Rows from block 9 of the audio encoder of a small audio captioner, named by matrix and row number. Rows with one number within an expert belong to one neuron, the router's apart. Each number is 500 + 25 x the weight over its row's rms, rounded and kept within 0 to 999. All counts start at 0. Numbers have three digits each. After the name is the row's rms in percent of the matrix's.
Before each expert's rows are labels from the 100 clips, of 14976, where the router gives the expert most weight on average: "strongest on" is what is common among them; "lies over" is the class under the peak. Only what is clearly more common there than usual is listed. The data: songs of 200 made-up bird species, synthesised, often over outdoor noise.
# router: router (encoder.blocks.9.mlp.router.weight, 8x384, trained with AdamW), inputs 0-63
# up: expert up (encoder.blocks.9.mlp.up, 8x192x384), inputs 0-63
# down: expert down (encoder.blocks.9.mlp.down, 8x384x192, transposed), outputs 0-63

# expert 6
strongest on: wind; text has "over"; first syllable: upsweep
lies over: upsweep
router.6 098:469518527528515550497481439520478505570510506481479518470512491483465489510487509517505525540526522520460521504499505521525452508491501492504486490489504481458508450475488508460519505512509516
up.0 101:479492442556482476443522513473519534539475517498515507473470512503503509544530495521483489454491477525542519545524496507523525525477504500528515480544481472490508468501520507507507467534520498
down.0 096:467467485463474494499512530528539456497510516499497541453508524524449503501499495489465526491481517504526540484485505482539489507472547490495545495462480540487529556559477523506532490503549462
up.1 105:464473538518512500510463521500478511515495536476471512513449530522501542484493545489510477492479491480481510486471492490518476466517506539505483486465461529530452480481499455475484542513506493
down.1 106:488478493508508530523484505493505517533495515551498492509496506526501493504452522504491523499497505460452479533515546479480480504488471458447507479482501531498469516473493501488477519495460458
up.2 106:538496466470524528464502495561493534477498471510488494548473495471482519489498501521490497536498515521505502458561513523444488497492498513522481519523496498497472474493486524516544524504525507
down.2 104:512510523443505494505537475518519508568469506523443478544512484510491474567500465498546513485518504476504519478459571493529467505513479501515484511477497499540481456506453504504501452528498485
up.3 093:527463504446495457489495518494487529502538539473505447498498483514468521517513510498461540521480504446486481503527514499509466510485508517499519486506513502466500442486502508459517556533548512
down.3 098:554504514507492528484536487510530447491512460479496526574541467484465499493498481533477466483490515522517472545424481490504464557510490531500502495473471476481500472476503503503517519521523514
up.4 096:511468521521545525463494513445509496495498513513542485510481543477533486521465467531518466491505466527468531492510510455539504537502543442476503494452507499534509482529480489503503477511493528
down.4 096:544512519534491540493513465522488467538508510480497508520482515483456508496514479477537520484495500489472494485486536483532493547468530492541497549522468512496489509466525521533462457482503476
up.5 115:507472474557505497504457539479503535528536545499485531550463488527518457470498503453494460495533533503508514512499531446487510529504492497478514516531527552486507450451494501476503478550495496
down.5 111:512482482469465472478505554511473510532534489502513481522504502493513505487466531499505510474501501498509454513501515433532456489514491511480495500489499492522537506526525512531540458508466495

# expert 3
strongest on: steady whistle; first syllable: steady whistle
lies over: steady whistle
router.3 100:481519501466522473454472489475478494450519480510542511527517505487540498539488429492500526506517462545519508502468493453490543501492519453510504501482523486510491526483481560512483484546501522
up.0 097:479505455483480510500533497501510507502499442497477502490554455489485512519503466504476557457497482481487478495533515509531509533494472526522495481508505507480461495510492474500553524498508485
down.0 095:516493434511504545496513566506506480470505555538500488484510464509492494498474532471538505503467514518519509503530548510506513474445494495479496545526524481494502506475503518454478481557490551
up.1 096:467521523494509458492536499527535553465519519504504497496458512516508499503508509502478520499458510492515499517511524505509489437499471500505529429501494487497496479503531473529485514476479504
down.1 098:532519546473510489497498492477494480515494475511493484470477513523478501486507528503471500477510484503495481477506464503495494489537471476557509498495488514528496500516518474529508507518519526
up.2 100:489497449505479462501520466432489512480543534503488476534559525514527545517507506505481505482486490541475483483509545461436530513516527506495490480514506520477489480489552513533504523489501506
down.2 099:455479486479537521484503470487471495535527445499428570490466502508451502499469509510514485531542487512449511483488505505504486513488485502521511513529513520476484497468491491492505492521503474
up.3 102:469485486495492475560498511511482460518484506489490496514496453493525480500527491455450445496501455568497502487516529499513502537500487532514481503500525487500489508465516485484483504505467514
down.3 098:508515521508508502487493478496511432495507486533484501454502475518496492493491459545549545478507492462527506478495493499486503512491531515532515525492526456514492465499503473522464462460511506
up.4 100:471486493509515515527532497499514525451483513497480490514478524484495536433534473489502528506519537535494520500505505547491515497522531499486480528478491567531475421522520477525491482502518461
down.4 099:521504510487518483499490546529477508495505545509517512517505524457528459525488497478522505467478507497480532488557450511484550501470518496536499498481501472452444528472512513513517502521491595
up.5 099:531506516492522465493481501502513506497481494543536481534498500506544519512482501487493512525502484463429505492540499507477499504514496495467499528517502520510522472516499508458513554555513556
down.5 098:449540498487518495476498487532481523512548484448536495508461503497505528528517497466496508488496470544586537473454514513505504511529484473483491486511507458515467551523487494478534497480477473

# expert 4
strongest on: low song; steady whistle; first syllable: steady whistle
lies over: steady whistle; harsh note
router.4 101:516488508520479498542473534492511470527478515516494507545505500490444531461470526488511492497482545544503473495473527495475524504492487486465486529490513512507478528519462513510507494484460458
up.0 097:513510488495530534531513496547515483489500511489477516470497478444501479496479471513495512476500483503487507485534514493487517523475485503482498473535525447464499464486488537526468467512555504
down.0 092:504523531468506486521476504530514512525519473493494541532492496532499499505473478515497503504495488504499533489523519486512508491470481488458470477530518553470536492503477501526510464477497536
up.1 107:505526467503448464433507509512489504509482522550497506530513530479499514508463459503494485492442537497487518504517516508504481498516500471476497498480475505487495496512526536509477494507524505
down.1 112:507543466514478536475502466552489460516455493510498529530489507488471520564526467549505500514486459497511506534456477517522455552521480526478502513454516493469517521518493492480499504552545483
up.2 106:480515575497524522488492521502474494442471454509484504455514553488505482487485512488505452455482492466512509496477488502513525497489496490499480517498513493492484517467481493502528479506450534
down.2 104:491505537478493522534491467496456493505494517518451500525480520527489491515500523493528472526515491516476515498495482498460554526497511466545451514535507503544478482480526487452526510504483493
up.3 104:531484532492483534518496526504487523482497514492523504509491517495505513504539455534528470503486525502523519487453485509503498464537473450483472532485515517512505518527497518475511496516510504
down.3 099:488465490551522496556506519504531496511488559507487498477494541469530543513493506545484471501525542528495509494518533501497508502489467497511508530481483527523478465459494532455486503469480497
up.4 097:528448522485503501458507524490466533480529502526499499488551491524516509521476519516542525485511465521539521543505519517512491485541510491497525519470472499510521492514507468507505533533505514
down.4 100:473471491504484489518459515512503488475510486492527462504495509499483509479491502528488498506471524502467508514455508509490469476519517495516492479484485519520518503497549497508521508538499499
up.5 094:460470510490486491459459518488519475529523521527564512509468498494491544519496488460504455489517490511505464525479486500517502530491465457494492479527496475524492498546480490530482477502517513
down.5 095:482496542518485504493528513477503477559497492482533450519470504469515471539440486479456504474462467485506498530485499510503547469495478509532522472492510474506447508487508482480520490497489503

# expert 0
strongest on: text has "over"; stream
lies over: no call
router.0 109:541458488505481479470489508540509500446498476487493489479497545509536473445467487505502444459528473485503514468517464509489532486499509511519483509494484476507470487510506479449532481500486514
up.0 101:494513537524495508547510506460522511483461538478527465443558465556458495499500505485477474547468513502476475483487532474511493514539506498473503523484482526508501489489507486504536479474497510
down.0 089:548548507524527517518521503475508522453542492533502504480508480485537481546484476496496551470492538480537487511478458476537502492534556516463470491538509498467530492496505466487537490517455501
up.1 105:495475502498498451453530480458492452477460498486493446470503532496507446542504520512463565497526494499494511509492509466528514467504484518474524506492498492450561476493485510514482474492535469
down.1 097:489518473480497534533444480569505520522526473533528534464493445506491500473508505466479515492502520491505507545475473506508501537499522463513543498500537537466460510495490503502465446508498494
up.2 097:480489522497516471471517519435526506475520487450523523504496522454480505502507527466504498466492455456493525513565477514515466494466494491504496460546449503502508488468480499529445477468514514
down.2 095:473487541463500487514453492471483536471481478551519499486477550511490514484513504521527479495487521516498449451505547484511499514478501506485491482470514491475501499529457487468493511526498498
up.3 093:470472476506468523506500468444493499460504449496451452500528453456522485453485487479503536486502480506504502520545484525486506505505490487567507505486523523504499527513542532500551517524545487
down.3 089:558495493475520476507475496510474475497506446488481516529526547520532504501432516455551480488481469492489492488526520547501547502476511505505505520492553527478518494510499491477491493493524564
up.4 098:541486460550486518462482506497543467542503510481502500536531523465509545499496504487503446506452487484510495492482477502486485538524497478525510530528500455505503474473514544506529508541528512
down.4 099:503536489511496495523469428510532528530503483531496483543434448471537506492492482517515499491516485489448502547515559523487555534537466491520485483489528507446551501506506481458534523466491460
up.5 113:530499509514481442495418509525538529537489498535532481541492464482485474501549510522458513508485522499486510503496468526495483557503485509512499510462503524538535499502468482475488534487525480
down.5 105:502485492494454537500517520567494475515521522484530512476506499467531514501482489499457520500478461491515526497507526517528500499513571529500485542524498535472502517511487483498488535510471505

# expert 2
strongest on: thin (high-pass); first syllable: click
lies over: no call
router.2 106:512465486491527475477520469493480483531505503478490481494482510531519474540524514497484478492499506481470473504546455515482512526510503482508500489491514517491501476486515457505470520502465479
up.0 101:457494515521463481508535469554509501520514494490517503485467516489509476453502543494460551538509481494483506527470486456517554459481489506536489566532457538489474519477484505521470457544502484
down.0 101:505506472499476486484462497493477454478501515527519449480486507538489467496512491507458503531513480515536468439530474521507487537502483469477515497487496511495505555497501471446488537481487521
up.1 094:476509462472482483533477498478489458487471509497485536446479554470525526462492498473458496491470467468495494493534513490550480496451469518509512506525493505463458533480502500477486532515503455
down.1 097:547552511561494485518493461465551549518489491528498520527481492470488527498525497517508524504527504496503546521507531459499502498517502484518476484516493541481479494503476473506516482497539538
up.2 107:499496504508491519518516511462470498491502535526514483492505479517535493506498490475500530548463524538530532485456543468506538513523504492453482518511492477525508464481500505512507478515504470
down.2 104:491486536474540536486487510490513500516478457507501487501482513537494444510466514526536476516502485467524481521451453476535513467500525476483492465466465457532468472475458458509482502492507540
up.3 105:511485485497484506538464481496542539502480582533442525509491489483501504527497495500537519516491505456516493517502514522478463491493550537468478519493525498508502534479514482449496516481524484
down.3 112:495523546524485538521500523508532513488485491536561543535510512533479479491492518515489500492511481476512475519470515464447471522488488498491502519483504519502497510535522503471494521535553510
up.4 098:512472498518516504511472490521491496498531538501502518496472576527535488517534477488497517493472499522490488496514485454520552534478508506506481525538494481509461484490528486483507474495488525
down.4 100:515485506478532521501491474507519495463515479506477496475495512505479489460458517534498492491486515492528516540522493515525536503535500501461519489520517505488542456465493480498486489499490486
up.5 105:493474439515513528509465475440499499521532505498482481495502499499511512514454477453505482492467509519482448539536486467494532501509503499518510477509495497512496491505441488536482499482467516
down.5 107:499494481492465512505513479482495477525534519480483502508500549529510537520486539505487529544477544493498489477558545475503505535488479498514523497541521493461479500479528536519467514578513477

# expert 5
strongest on: reverberation; text has "room"; text has "reverberant"; high song
lies over: no call
router.5 094:507517481489449553522480475462488467493502496535527505477489475517488525550502521504513513494479505497520489512488500470527463505509502509548512494515495473544501489520545512537500525498518519
up.0 103:479466499515508504483502512513531474518510499462530479507542492510508471473509514483510470481576514466511504472516490515502547524558497511479515491511516511478495533479508516507536496498542550
down.0 098:496520457490499522523492475506530487447519502470523516485470525509474512509492504517505534523514538514509512545509484492522514512510487509480537476523524489473554477480508489521501455472466516
up.1 089:509529468545479501548480474498507463522505503486473486485437500510519506465518492486509523479475513468496466493520492493437499493522506532481507491472510475529517541500518464492495492475530560
down.1 094:428505506492483519481507505506482485513467520490468488477501484492522496489508503488527507473501519479471500520514542491505500524479506536471502489527448461490518539497553476479531467527513457
up.2 094:542529526477487537456542473516523508530466528494510472474520500541515508514511559501454543543506451451494494509495490500526495526522513473501519455474505451546538485537487471518497474438512476
down.2 095:551474477482503504483497529487449525483515509524505527504508514501508516520524540510521486567491473480469459549494483435489508520480506532527469481494512510481540456527473462485544529496534507
up.3 091:456515499483513512486491470530486479460496518486485505505496537541465543493524487478466509488480435502520498515521460458506492471476488498547483517490442495555502528474456502502503473509506503
down.3 099:516460492501510441489464507473496493507535477534543547491481502483473485527510497483484491526498494463540490479490456531510483470469510510463476518497500507516467474514467549525474500507489482
up.4 092:472493513504515487505491505478504545507554484473516506525506531493519522515495502459503496502489519514489495467516533522501497512467486482543507513528472483505441524510486513499509534493520498
down.4 093:478523494532516507467516501514524454451495507479535480498498480482491519465506472498500504498457529446510516476554497466521482506470499504502556493517492568471519539485471471485459491521467526
up.5 094:460507462478497532541476508516526510511511497513503465527489515502465518483478493483518476478487524512531503557527456497482517514487501498528519506521538514486521539501488493501529497478510518
down.5 096:526531501514517497466548500474518523504501485488480522503494507481532545472525512479504527503528520527498530470520515468524465520511487534505455550481494504506481516555555548467499521503482446